Weights of a small contrastive image-text model.
Data: trained on dead-leaves pictures: piles of overlapping shapes, 2.4 epochs.
Rows from block 8 of the image encoder, named by matrix and row number. Each number is 128 + 32 x the weight over the matrix's rms, rounded and kept within 0 to 255. All counts start at 0. Numbers have three digits each.
# k: attention key (encoder.blocks.8.attn.k.weight, 384x384), inputs 231-307
k.6:152085121181115074050157123108154108128108093155131115168148167126143185062141105140124170135158140135142134182082110112160106193121151110107112166122207139089100158063117063142157163085094101094115110142132108112153174102087127179
k.7:122103105096085128062101137188147106121161163130132103097134172184138109158107108073152111149156117130135143092114105165086055062101152127107159157101160143165128156083121142160125110058099117106130155067080160105119137105127186079
k.8:171084097153186102163159121111119133103144118091050050130141082110133145081075125089147135141188141119225122091098180095126118122171084137092102086137143148136097149054100134107115095153175039123111128074125143105138141162133157146
k.9:070136133157149152126124157172133087132129127145072184174119110120067118125105102181119089093123151113129109168122085135117130124152148177122121082211149140154135079107172136091116106183126099075118132132133132119091107181138053127
k.10:135144100164103189097125182162094144102084146150175163150092130129121118153126142129159110126089114164120144108121161124129127125166107147168163147176131136097097095145126078078091188103145139115178139155121098091096098116129177121
k.11:142138090166097140154122137128136201102125136123109180109084146112142139118139109127144140111091133129106153066150165079149163130132119107153084068172109143160124056145160116105149116138161102154121152096147055119062108167135150142
k.12:117122147110124076083152064129116103114129134089159103121153189188099127173130131144179136167125099071144127153109047173117116130148176094133116140114098149061081149112120108109091094081101095120130126116153149161107175093152138052
k.13:101087139150136129105078156121102088144104182122123120121115184095131161159121156099123169069144142077138123152121122126140112131156159109154141178136134077067110110053095044094081094131130066097071120137095174150118119072131122198
k.14:126190128157177148209167168149113124136095114125166165192121106090059128144131173137098060128092147123098148079097139128097149101148117143144146115155085144183168137125171167150131158120176142223138086141172146117110166133169138116
k.15:117126142167134138118133053217143134130142157130119152082078155123108100132109119097148109125156105058139140116092112184078119068131118074159115147112124121173127129105141122167127185097082187110130120120123110128102198191168181103
k.16:128125144136167155060125072159129090104139149179162118111144130095153129129165174100159119078194118143117138167132152141147109143116160095108139155128156106155170116086091120180094133082180112107128090095182131059078170124136189095
k.17:126096131159100090110128132136151077129109162120096106133136071134117130154080054156177088115154091161104104122120114115129151139063109128107146142134158079113095142125139104127096078186156118120120127144063122137152128133121140168
k.18:053136186094076136230102120161128094116129066127125119122076124174113141151116097179151123097083195126087126169199124089094133126083107125165143065110109091169092135161131143116210087148075183186140135148081147162178168131144114174
k.19:166147097178172131094146154089143121111167180128126111138140139151181154153114144087190114141147144103081134137102164203086071095165124097114128124139138088122128166151126159112077104116101152140119120101137117155168103104110149094
k.20:139109143128090155125095109141187114145136066085121165142164099099072111139165095125152085141160157144109131100112132084162112114084103131080112063155135147116153126087172186121129129128162186129113077141098131110115076152162147140
k.21:119146116185159044090140148092155117110163201113112150142176169095210140145134164132125105117158181091146095081124129123236106106118129134122091210210124154148127107089109143148080111104154088050087122108183115127138085077072136096
k.22:099137142135124111098141166105153078113126124168111136146170147123176173064195203069065150138175114144169182146145135125172111067088132137074124151170138099102104120127166135172110084082165142093057142134111144077113128089095111093
k.23:132121149111101142108120164087148133138136104121142131077135082137121159139140080161112073087168161147157140158179105117119190196080103120112117134110095148130154155069094147130128116100156145172166134109184086103109126098105156119
k.24:122105181059157153141114146099153091136133092122095175146111107111154151078142126180106126125134123122066163140138136122117159126113128153071109082147103143160143148141126129097154117158122112171111110156124119069136148152158107121
k.25:124103142111143181186108097131129164119120106134103099121129107137126171111099077175113110165101129109132099119096136127090173131176154133145126163102133101164129130081070142110155141099104136209187144104107098120190126064219153160
k.26:146123156127123128160128139130146124155095110075116127081113111119092196145150102108165085141136099158141134086103147119110158093156163120153101131045080102086103123108098147075156137189094095108108168155103121078114169147138088162
k.27:095156147096079171197115169153068161131139090120153104122120158158129110164077050193187136144065160098095147162071062091062146155156110120143127079137096138138120128152116073130207139125133159137167127103121133192213151124145081136
k.28:098153145118131135141105110125066146107173138136159208123078102130145132143146162098140159169130105179142149128140146200110107119112112127133128121127064128155183162081102143145104170125122152068104113116088120091137105089109184118
k.29:146133117129149112126136129103141155172127145153117141126136174165149109160102113129189139147091080096082151137079098133061065114181150133167158129137110113096107098171106101147129157158100131160146152138174183120133082045149156128
k.30:115088172141146140134145180167122117123165110156117155169127107148100141098156130112124148119146145168101103038161056077144140120086078115103102127058131114138162129145125071082108122192123162108151164125128139164115113138102051170
k.31:140129085128173093065130141119169173097148155094120091152110152137192123129152116127106110101094098103171130094165171154189147162138172150144138143188179103071117126168149148106060156158130097089079126167134127108100159139115130076
k.32:113125120144152127099144143172158189084122115158081160145094102124119163120122148078090095104149107087115179106119176161145123152108156137071102182169098147111152111080102145149122107074156156150161105140115137144092123121135166052
k.33:110125154058129166148103136055102097176123169162134101109131097112126139132131131143098152156101132170124124117121097111129129097200125123161146124099150161139135070160040066145190134078135107137184086117052146111089095099134148152
k.34:203207147176178160142130104156109142127116126148093071134102175096133142136105077100114081094136100077127112115146087171140131109089109156103130145181163106053144193120162150181060104130159103084130176148167120109150183097122183068
k.35:106157109138161139142105121123104161060109133147131093018080135107104070068140132133144144137189153144103131173137130075128092125135143079129153129090164155161091111119098154138130141114165171097164099132102207129125125180117161129
k.36:101159068067068131114151115126111115162135066131156130173140144145088136139102133122147148171088127133128105165165141098081113094118119178164118148146114132088123143120123116105183131181093076109142144173108112099133133150157100146
k.37:120134120091111110130121114116164120103130108121097078147085146152136105090114102133152168150125170085085102157083120082182105060113147140146114080096104105104091132147082085082152143152133079113136095140139106118132164157135142133
k.38:140141109128120086097165156116074086140135109179145138111147165158101125109122112111176091140157109156114107075087123114155161136087120149104080179152128125115108095114128091108115184092118169129140225170132137113124093107111064132
k.39:100113157108105132172127110114153082123141101161126142148163165176112114133154097123135141093100111145105085126125113103169134099090104157083097073080089109121123121174130146133149129172100132180188158156152131136140153123144100159
k.40:089113090164187130131112148207100123087112114079090172125127118161145100094169158102088112107199143135162201108131203151159082151114076179130154129173151159116168131124122156203083119089110103151104080139105116124118105116078145110
k.41:148097165112042125159129115100131180113172153173173043073098074211110053128077064147219157161156090136101065173132103074081103181121175157183141103054101117161087092149157088122199124147097204145124169174132105152156107094108147173
k.42:099086128125084064111133126175175080151106137139164032147077145109122099143124101135139151130128121148159116109109095105116089125140090133120134160142142074051098131079164115096181129080135140141106134134142123126094159128108104124
k.43:137117105133075121083180107130135143154118101096147084109132124125120146127067108088146146091141084092091099114144101112192086085077111080115135118119150093091117234133135094095111161128140057108122124119114139116133149116105146172
k.44:135143122141165127073133109174140123147095098104057118189127154105192107128115138149059098092075145137111099122132154165189136124142092108138120126087139114172172108116145119172119127169093058156102114067131106149169109150099125115
k.45:111167128185110122087117188079173147172131146132158182138144135127084084145158130140148096101153149185179147089130209132108153132097133145115133183185066135132175114131080073124136138108122185110106168140124134096092054169122139123
k.46:090121122105117162073127174143173068128060105141072169134139110137114110109109143166109148097154181135148149167101106108205149199140105065078111115148168131138164091095091143151103127132129075155094074118106136102132147167096093173
k.47:146157161213178149167097053175081129088183132075106116114166103096088204155110117109141153127155112128123176111103103141126093111114116126133118107151060131142157117082103136206073062112116116120123142094131162156109149089165167103
k.48:152198144082129141116049169112121138111117111118140158175111099103072103103165118102171213117167188166189097128188234093115122199126094162179208142130084164109135090131152143153156102122125054150121184126141092150108072152117091104
k.49:086131144210165101110097170134099144138159141145062114134187100089165147147091146148094124117108164103086145137087156064122092093073109114097107156153132164153114104161155115123138107123112143105088130210126118121099156082067151121
k.50:108119158101112135096091170101159108113139155187161079120122123107112103147162102140138116110165129137135049108104144169158119156159137114123153099110135141106101127106151149095109165173162148129129148093108139139144147108079134170
k.51:073147129143168125072112109137130124134168120073115169156145118150121099063125113105142182109127154094113232174133080193140114096142080093161137028109036107089186131121100101100147114098097144154131140133085173105107123081120150065
k.52:175212134110149146171133134155116135144133105097126138061157113088155142194129104136078117089090165139136121109105114096127147103157187125123076135117123144129160135135124112149123115140085122130129168078162114086157108146128125132
k.53:162159124178102109173110104103054134122132134082146129113065209116116111197101167101127120132105129086080139110138194099112079170159124124156090104108107161160136139176209130197092155152054182100078121084161181121091110117134131099
k.54:157098175094116105102150154136147125169139121137108116184194149091195150079131136148114065140158151128216116115124102137125105111084100110110181109089183155151116116140103163147118168123151129144109137118116108172130124125180155159
k.55:151149160136118141143084151111146096124095092076105137149100103099134081084163118143121129106145125112184172137141098121123138200088105086121119088125121201103148124072097105135150126125143125148131101149149147151117148169051109118
k.56:100146136098107090157072091107132129173137056114163143110093143139115088144125105149133163114132106134059115143137104160049167069180187102158124100089056192153155148114160121149113138123095194158140104122077104115094131108166129110
k.57:159179120198120108160179133211036115103126105072076122131144129107150108150093151134086093122069132110111155063097128072124128180150122089093085144096104081132156134188111138154142170129117078113178148152129106129159115106099146084
k.58:117154096110112125136089103190130107107185113126099135124126128110118084098173117129144156162148121126093151117127123111073113085153078119151060093114071107124154113073144157123069172071148129200172164086104065151076151150148161082
k.59:128126129146118149088120148115129133173074090120054135114202112130187104093096156155107110096127163144169116100149149087177125173102078142081136182144204180103098139110087093140149162139140119157146141077131113122127140137118074148
k.60:150141116164134096133140142116131100164143113076142139151083191098175201139120175182140099156134131119177110119148136133135121164110158170083160187141179145135133173131090047116082117131150106097124130146128114081155126157143109145
k.61:117106118135095129142133127093115150106154119158089142091147141165029136158153146118132148197088095128109101189107121111056196158130160138171171092152100147127087139184112104106185111077112200131129130172095106150164116116135170173
k.62:163086171062099166052128137065192161133159143104142107187141157134114160112137150123147069101131120134165105102136123172167150146086080126158202137142209108113098150073158170108119087160152160155098071123152146116183128105133134147
k.63:129110094106126174143122035146142098164173131140107147103161134189131135101117113078115103163156073078106133166124090170119116131175201128095125111094053127149112100181115124084178132135085141167137121106102146136126162124166144149
k.64:145150115172147116147096166183122149132084115137144146174089125145151137171096159099150126096125061088114129161147135161124179117151111110135119150044154126117142119175054081127148120158110103104185135098096130151139067125130141082
k.65:103095168125121127146145143172123167080108118118110140148118119107135146126164159162078133104106155093132186128111132164124092121127112087117098105164119165139120095103156146128112126099141128215077124085141075118119130107107084101
k.66:158116104212164142142193044168135105116092087072104106080150130142116076201104097081078082096074130076068093103099106088147146139112106115033120128101116136123144143190205162192123136184041157146078080077144131110100141123121135096
k.67:158102136159148104080108111150172134102112142133133134106104124108159119156103157173112142088133167157149070143114154109166156183088078156092135140167144157104156113148114105134128145116141097154141142134132122129120084159079084138
k.68:131160143131163063078111191150148192142165145141110126140183082086134135117162179130074123069207101116174203145096135098207087143109131144071122142147141141104131111088073105110087123110157109140067133184158122114106112147151140084
k.69:147074071120135103039148165059175139165143122112136099114126165147157170082197128055085093153104137172165111163142145134142132144108162137122193134181147173145098110127133126162115104178169137163118145115111130104166126138103165130
k.70:120094153120090143132151167101164138188110111141143129122170067150155140062158124132188128132187132214196107171127047102196129098121153149156170110177129145150084082119129163093159116151117067151131122201137103089123128184163065129
k.71:080146120154130059112123095109166110191185117126172106114158034082118141117061087166112144157140084155113117145153101053152152060125153135151167108129154103129086142124149112084168144167172122097153130121126097126134135089131124207
k.72:130123067142123158143140126153063082116053120074153136160077130146107160176114146093093156114128092104091124137133162134052157166127133161092077140086085157145161102123159194151164157084142128078106090107139146147140078103086148090
k.73:146127146108140143135132131139116135121137123116124139207148122115122097104093142146150145163134119127088113178142151107128138107113175109159112144121157089145107158070081116103144106131139101131111070120059133085144109119142115156
k.74:129187069154143103098106160127127147103086153151155123111132151178159153141145149128076086081144153188160151089115175124154146176100124110137141173148122139126112098141134090166163124116110122088145121134120126113141112057112115078
k.75:102109183110123070122108128128182136180161129157154061121156097129103092049104089102186164155145126112119103190132089112102129119145150141146147117130132124174086094124109093167117141166117175137126178143149125155122122125104079197
k.76:174107156084108139167141137100136163180061135165120125120135120133085098142098107169171112092136142081146115108061096131106071119146114131204126091086116134148099126164107094142127128131105133145194158132109115125202180161102103108
k.77:094113166110145107158107110103152142097153088152145103164168151191115133109123144092153135124109133082107167169108140180136101114139110142136090172122084094202147135168100097135163095109089141123132159135089116136110175130140155094
k.78:171157108144150169108091145093068134127058157090119119127165137148065114155117092101113148146063171071128072123116127162109126157132168141106109107137114136110149121119140123150145109177132137101172157134172161134117084135164132130
k.79:157055111083126122125088176069135086130141128150148103062093166164071136136168091138093108132091131139189054086205107171140141167194124062167124128153101179131120168095133133122116086143184111104109160119101130066131145118186156162
k.80:141122125137130179176109181112130134146123154143138086062147049116123145094139097134099179109125108154094106162141140062094082162122091177156121107142137074121126071117158147142171110155167098166152078096067076136065159163091102175
k.81:128109101174110086075103126195119093107115097171121130127093132142117161111102114083101155192126138081168198133083162147079080107152088135130107085158078083083118119175108051112146137133156197134125125117104067136113119130140094146
k.82:155136119139139080135179078058099149192163176118150079105137197132124063102135120165169137151129100086132068090134159116128074080169153100172149108154166108108129138122158129108124138113103120110191145144084131112132135136156129201
k.83:151184136172142184107118174107155097100081087119068153181155127057119142100170190187147072103141152128155137101124147129163204146119017166076130112154132126167152126143088160121146130153151114178088138138128128140127157134077085105
k.84:112081128095190149168159138114121135132159083132122108148124113128074150163161120118100102169191142085109113146157124183133135107136140121149092167234064138117173147123124085127148151155142150174121119103070108123184156158119078122
k.85:117108144125107128094084181127159126067153166148091141151101043031150174147152118166148114053150207139149173106174149159163134130131057129122146078137168125155128175032118151141110084112156080117120129141208133217116166182079164143
k.86:135054138116086131177136138147129151132119088131131106167136115079138153101149134149056161134182199118078138119128139133077122097146091145129083090118091142172153094149168159133108062128170111144058090120093082157140103188128107119
k.87:104129094119088150144099115151130108088151157087144121102091129139146083173100124102112137132131121111166104080141177144099088153099164139150127120099113100099139098169139151106117126112093107083141135133141154148080111144148168106
k.88:079150085154140091154128140159142114161175156092165130090110178175128151148115133106145146156111096179099100169079156110103129111116096145140139116087103150128103125172127154104205126131101153125125147154103141109109109109156066156
k.89:119152122154129146122152148092083117160064221113118142094092157186112168160109181164170147178147066161104022111152092109145156172176112159107185185133185159109109135106135142157143142110134121128110142133142132155112088123127137133
k.90:106138176121164170124138133086184116174139178138171121138134186190127110155105204148166083165139123112161049143099086116152108115123155140121166198084159093101136161143109149113101141094096102107125186187131142064121118105168116164
k.91:117117140130175096125136045095124127194193092104118083132156199161105075190167134135157154150061111128082110140084111143142115137123166141119167169133164181113126149128107082100106182156093157116140173126135185175172129113183144104
k.92:137123140073185170149083145127102149071078123168127142145155092089123116096146158117126134134191089089112126103152120097114141134158125113127063103071104159159096185131079147136118108093133075114102090071137153107084126182108125134
k.93:135105122061078129149148063143109111143113054067128111070098140125123105194086107083185166114078113129119173138078133163143105112169120106145126114080096101134146122108160092128105118089119121074167117100097160168147118146118153053
k.94:165101154079098177121149147124162174184079110137127099103129150134120116159119151111163067094196110098154133083110124152160097115121060156141145121115086095134125128102127123151054155113146150074115145075130109156076090134105118129
k.95:113127119128133039121135108137132138145196183178155120187169139195137081127118128169138147089172112127129117175103134209129086122138127110143113133132112129127103140150143131132064171085135193115137089096104088107129115135141159161
k.96:136144185148075148135150131122105086113123063134125103173101085132139101098169076127111132055093152095136148147101140126137145119158047146114107069107130102128106086108128133100138123138089127129126135125067114140152156114066195177
k.97:118082167145117145125152127112173126096103141126139135189095119182076103079091147136112099146157130137161110087128107145166113079159167120130179147096128097154167125103108109120125124161126080075172140108168106103125081089160123124
k.98:130178104117198076218136118091141191155092139161142158090177113096126166134085161225081148175139119139123106105087110110170094137063208075086080138172126117155088083144071100136134085115166129060108146105106070138176117123106107082
k.99:146084141089112110113135137180096145119163133144142120117129109176171109084113110092138128144131117158132159132151123120140079101190143170106113135185081118115166094098150155096148117195119086092123136127126108139116109142156096122
k.100:115176127095142143155058135061096159083129179168130087106102101116078155166084120208140144136144103138088101171096129083095147123045113149144123130133078143169099046137126127129162077109113107103111185173088094091121124113088159157
k.101:114113141121132125155144133135153119167091148105188156166137167116240101122186133130166168147137146118217173179200187165133085155182099114091157129130127150118155156101083062098130088141103117138140113087087134159153137149141094120
k.102:119138117140076108095176133171148112166117101115143139196129148172132161092163094107154135152087150156159126119094199122169096138111111146116163137149163102073102162120119155067135160204117134122163139140089134137148230140143174169
k.103:161164131148168169159102089127125117110157094099118139143108110156085191169166146107057110123161122167113126078102065160139115140107108121163157136074104150173152157128073155120130083078116172221115100106093145089109137109096183089
k.104:144146164195138100053161166161120128123120166086125132143175116098142155170133159146116139133162100139172070145147162102249113079121107073134132136145208128093126174136109098120139125100177074147148136116108189176137198099063126125
k.105:115159098090170119134088146123155191113148157183109118052059151135139088095115126131101083201125104107178183104135113135065120102169150122121107161134117168157135054147091159184130109071100161140111159124141108160132107112165160092
k.106:151204126128098164110091124113129152131150121168164121104135104153079115129135162133142105084084140154141104053138135110141146158118118134137127136130125128136126125115155099137163140129118128180107149120186151136095159138105047106
k.107:123153122176089172132155095182137138125147105096159105152122152167120102097190119095170148109084160097161153127102146189147154116135074143152169069104133108124055107123143146115150177206051109119173131122125187114095139113124130155
k.108:113086105074153140141046168075150187153169125168154079097102131139104121172158178125175138154196095131149099115148031156062173121125182167154197177157110139126142094141103110194112165059175159156156142142127130129104078138215188087
k.109:164175092112142106122083158080114198108133117113100086104110148088153148160117171218097094080132172130115156128092109158125124109115135139145091102103114142148140142142166103202147116120168131138107099131203101084141124154221091070
k.110:096135105111089124148151127187121133145146130071117098164120097096200087118121113107093144101124095139093179188120162129102106134161183102132107121116134087108085133130077110051110120117131068092170092150101104168137137103109100150
k.111:214196141154109099142081088044062168116128166152176113084111163092068205130111145134136066166147146096101094062134114138110165135132130136151130135173119124105176168122152173138102073155162149156111093075230111068125138167161111080
k.112:116213112084134145133170166139124123095131106112154124133073106136147081143153170151173135117113104159087192185157180125103138087101123119097103095114114087195103123106073174107209098099121133106142139124035115137104105122166182089
k.113:137100181076121114193178107123113106132141105114146131181099114201156104138170107158037127093077110099102121133089121143154121141151086152118125092101113082092116203083107087083176132175054076176154109116113158167198146142147114094
k.114:177116128169104187208140112111080130123124138103134126112150118063153133139114186143126123092109164132116142102144129146126129060137179112125138155103117176116099165111137110116105097074153096086152128121133129143095139123113164129
k.115:147168089092185153146059131088090186100122172135155125046063188135153132191113139098099101130160108120168163146118134166148115113150145116056145181144123182131120095099141122117096149070129123043065131121135114096122067128168134132
k.116:148185175057125128112102135149090127116177116095152120115136174096100095129090128105106168164088129117150104161109128162171119129196136149135106173125100144097129122108063089124129143139090072105247169196102130125222184139192121141
k.117:091136077152126089062112160140125084106077197083057129111134058082125169085097150152106099099100107128142168134158155116151119137108077116094088124122132126114158186148204083090180167121171148192023093126110139132063165099075110070
k.118:175137138178050163127117139084175143109083118163209118120219100091093158113090120142143112115158159164131070152174073053160146112100124146144148157110111119148130116170152115142124118164151130149122149061114073110138152107111109231
k.119:106099122158123119179118095126156115179150139148158093135099108156110099125148192081159131118118164160092156142128104143018109130101147104094131075130073116181131080129190187160156160122197181117120152123100100089112100127133086111
k.120:108120155130138151116108168081109125196131054150131118136096229180101128140167006081145135098126144100105128146095157177086137135119168185129176120147147136163137115148173149136141170145064101067150155141068190102114179148151146154
k.121:110141093141186147089115132145122157116112169136099117159117053052206151102162198115096101109141161144070171140170127136138129087162108131098082085110113121135126161124114110122109142112160111140072049117126079129101109097125103024
k.122:117082054170135132126103116115100138139110151105119096097123114101164184155071097182077144129131131154150109096125124100073135142121119115091085112132148162053119128199165132075106121100089129158028099082114104124161090096063148098
k.123:146062175170125115169146129168127095155118107117068101133151150152142081155147108097131111158071114117121118124096114086092125101111125099161080176137175110069109125115155117091146127221061116173082070124146131139157178108073077118
k.124:157151185064098121142101129175143123157130104147169151146122118129039106117110120155129127133094138169096111152175079086112153131109152126185202135158112103158115119138115136098142093081186102100163163117122087171135172077161135136
k.125:135087107177096152132125062072136153106120139162176126100174156167110124140156149096198076132140125153164094048138142129163138147135171142102189196109146127075129096130119102151156115155155179137141176105104163128116079166146071182
k.126:159101103108127179116102121087135134125141103099148208110126193098137104104165123156105177116134130149075116161138133130099090135111130147142141143142090086145112102106107131110143115156136077076146136088086124135114123174135111133
k.127:149134084125151119082147124104138136116128113120162089097118114215109117138149107137090134137144143137150131091115093164151152107155141129098127132157140127150077139114107160151073185177144124112164174125168152112110083126128140096
k.128:111212119134105086168110160170106081097174072120038163176151107100142180174115170116058130133081136108117122115168143120116132121123081118092121146168101206142133116193094144123135103103095103131190134116178112140142116077179194124
k.129:093115127163089091046149151158116098214106130134132176157141179218206101123119136119122104126190090090160114155084154155150119099135157136147133137169184134139124170083129157144111143131079118129124136121145155126112126130124130091
k.130:138151143109127167132108107138131143097134141130143144057140162089105128148119155118172112099105115130148106134206103158123128132127149147130132099135131145099167133128139128174167108095146138139154134118121147132072140155150191145
k.131:185119079160085127165073129108080188080133145124168106094130097149096136106127179116156127114134133105114082063144104101147192185123066161173161086088122146134090150150133147126149122169117183117071174122150120146105163166083169166
k.132:143095103114129141057174199154168104118065155099125170136138122126178148123128171142027095110159131064170202152085119161119139109097075044084123158143175139137175118129103107141094082135186073167108101112165102105137142075125133127
k.170:101108163131079165197099110217106154198207099132094117111198139118125071152122139124124177176201174093159113102121121101142148150135066119115160088102131092155101083070171124093195159210127109202135080107163138171188110131071092177
k.171:152146073119165151086040158089096102035098119122140146173139072132137187109134187143071106070107201189137145071110101098179181098085130156131151125119145172103100091092199152133123090112123134163157138134129107126089142128153140125
k.172:087141138107098129161131162171185079143183154078097135139129085098125066104122140165175146145155130161128145182129122096107115116204109181156123088100158104081137127107138066105162142115117076189119146186081134191134109147076108167
k.173:117114096149089097130115095133108124164116111117140164099062159164092128126168106024141067123133064140123123082091173175092131146133180133108074229162166133096117113130096179157144167127103194119124126118131146124079117117199173148
k.174:107158131099090124131142092167127110135192098109068096160153135120143098119122090119169131116111118104119145186128122088172137182191104140176121068139141080114100089076087101097148132095128096144099137153063107183148136131123147167
k.175:117143149144149083153101108133149154189139116111116139188102182142084093181118133107157136137119097135111071180129119161087108131139148085094123140129105129095083103164096071124147141074102111142116119098151108165128090125155140117
k.176:158152094149118154145155118128145065136050119158155080077092101129129122124126113135071121163148133113108130150159112113146148101145115094077105150101157123104135128059186140175071125114061133135073074104130136108182124176100157143
k.177:190126181143091133152127108107110164124116111157106094147162185127149134129069137146089080084074108062162104050097109084198119176150115140137135149162141102144147140141128107127099130113038125157122145105139186153147107150111104140
k.178:137115114179143156136154147136104119165165143171053151142127117118125158097109078143151156159061122119112104113147141055173125175080089165120119140150135127134130112138092109093132158145133102148168191125133098118073136099103079109
k.179:106152121159151106078134148120108134093137096112099120139195190097132142133146136120148104155130084109132125076150112157171152099136120097141095192191128123116152150177148122101131117079155136110084173137188116127111170140102092141
k.180:116113123098132121096141116143140127151147122172122105176126154175104142129114157120104117111085118139201129149111155124110094144122151182146135162113080141127116102115093078155127137101152156126145178149062147143111117115150117129
k.181:165161142142176130139095121127180061149176123177103149131134143109157105121205142154163168137088122085135140141068105107104080133159156180135121098129079142093113137156138101143113126172102129153224180125136151105151140099143100154
k.182:110137132113112121140128154141157078113127164085152131111108169131170098118120156147166142162136136148097177158125117158124096097144150169136118109124152135154136080090130149138124136114111198127089097150120082117141108083119101107
k.183:159168136151111127074128144111114121154103120184080097208151153075156160095105129090142133062152103098097088131115166128165104145079112139141018158245112143063127092139130114143086140125080137096078147136140133111124145088063097082
k.184:133147129143090129121132110232130086121101129111172170129104112140123104125151071153165123163121102103134123160138129137088178125133109126134114118150178122080157209069172146126128090178083134067133141080135179111156180193084138133
k.185:104097185166156145106116109142132154155150132127082165150097126141223131131128148145139141114158085083138173130100119105139118108162177111155137124105111115118118134118135126065110185139165134160151198156138126145142089098146084110
k.186:129140135120155153174104153136144118090099158099127150151101120134114156158164158138121168145121098125094101168122116113129132129109158135174120154092138112159121112138087104075146215117164118067155121119069140075129101161167093176
k.187:112108095152063122133143166130140154153109076096197129072124107098052142132151137073132084160172129199130115149170103209140162135095149166089153124135160118150113141077185135128148125117166132144168119055146173108108152142123168110
k.188:151131136068135089134138123169137145111150143103135161135090159170109144163122120124157132158114106103105101127083141133115117112124127130129135154153149113138133167136112130122156162187080106160178172084144154138112162102134146139
k.189:155125120119140175090131163112102153131106146133132093047172057135018139121073198158100125155169112127107117117179111124129129176137103138115146148115129114153132121115173163098140096117139125219070124148137136116116140127096147153
k.190:111081111187110129122103125191067122137091082113186127186075128153128067139140087086167103096094135095161114138157155175130156149179144127106143120103107130096137143109117167141187174171064143151177058109102189145153170128154159134
k.191:120072110043148133155155150078117135162193140158096121099106158113104098103095183142101138145113060135153106217100124125125074133103154127080157122105124100162151120130105179113124103133147107134106135157139075126122112111145090118
k.192:179209128160161142062143166102141124107148174126057144111161170134183168168121194112085109120123146092129107113044092107165120118093140130113155132132142143154136158156124034125127115091062072089121147089188089152150133121156155154
k.193:103150146144134142098167120193142134132094147121135126132114154109132137136107115120118095117146146159144120144101093122133127147114123153098196156167200121149147190094106140142175107118171114140159142103160092146117166090165164170
k.194:201081142106161126147139154066134095101117132123118111125124121103173127159134105128045107109104152064097145111126124126220130073119168078144104124160109079107129127112178129154070093088094122114069100084129136106164195162126087083
k.195:086157147144139162085116070158147137178161094149146129182120115140107117096099093137129171163196105103157105159153132172129144113153129113154190090096131132103150126120096129130129136112145118147158180167130128100158110147165135143
k.196:119101118127142114122084094089169149118126134073174087131154103159104108137139160140139145177148135161100133135195141143067147117094060162137166128138145154151084128198170159127134140115092188133105131089119133092133149212171182071
k.197:114113175090119107127083111175153092150125082180173117133046128175060112160109138105167140151144123114188090112068152200123094161128122139161173160091169130135087081114087153138134154145091191119104097167134099123175110157161130112
k.198:118128159151104098117172145167118077153132132142117143171116126165142095091119142193112142125112161117132081094078093172152187112141212161141128108090121149129116072131131101096155153161144129105145137196131103160108115161146126125
k.199:182080088088131094134109113081140146139117161103147112116177136107147127100094161172075119130122154137068100109153135052188144110146099137089100171091097172089110096182201125111111178101110115133098109160183094100149190170087107154
k.200:120088151114155134171162092153125082106112135141153134117086088133129087132112092113108140095102177042128194162155127089174135148147104086070103127169141101119087172107095123134116089145083107106126107103039176119145175167072169115
k.201:147143161146092137109099113119073126148145176091137137116144161171089109183112165169097106135117118121086107150114100150168162141112145141167109113119134137144097102211132100131167124134149104158133136215194089102134147116131161192
k.202:141121171159108131133122153112131108140146153175118122068106184128177080085167105124170123156157136114128154096055169146115155102170198147178187190146107109109147088148196156165062161160072124053142100147139088154176122115149139164
k.203:119142119127143144173166108123103191102146183077108112140085098082159145140093177069148169125098140101053154134116160147107159134119137120163138134103093147172175156174079088126136198087137083118131147165133159097149068093158130109
k.204:134116105131105141138091153169140114166131126090144136168067116108129120109145135136149109128113139156143084122169127120068141162154102176130172132129097133146180156121083105107179128139157176143135115114134148126137097162121126167
k.205:115170068105121159188160087115110207116155133089138127107109109094101114119157168092151164146093111126073169136174141159090084067143135066130110096069081106159147117163172147100143129089115105121165152089000192100137223194157188118
k.206:100150114183100176127159176159148140105100106152095119099180108127109094116138120127109098163182110138157161136170111114127144146116050186086089069120161118147149090134213144081172065170102107179132114104120149135135122126102093143
k.207:094124164101118113117134123182147128064136089114167066137123091105073136087102129158107151127150130115145144161158130160071124132112095196109183096151108153187136129153118170152174070124120150131073113143099108123164142113147126133
k.208:082116160063103132113212092160174108130100138090100102139173195116199167104167122086118175160144122095183187146100161184180111140169164113132188113114097159124161162055031103088185182165158058123168194147068180119165147112168100125
k.209:053097198101093113111142133143162136118163084124174163197097153156164092081144126098162162118143084123123126152075170150129114099204149069127123133112120106136156152076017122081149136118124145129193171097109126193112167149149122094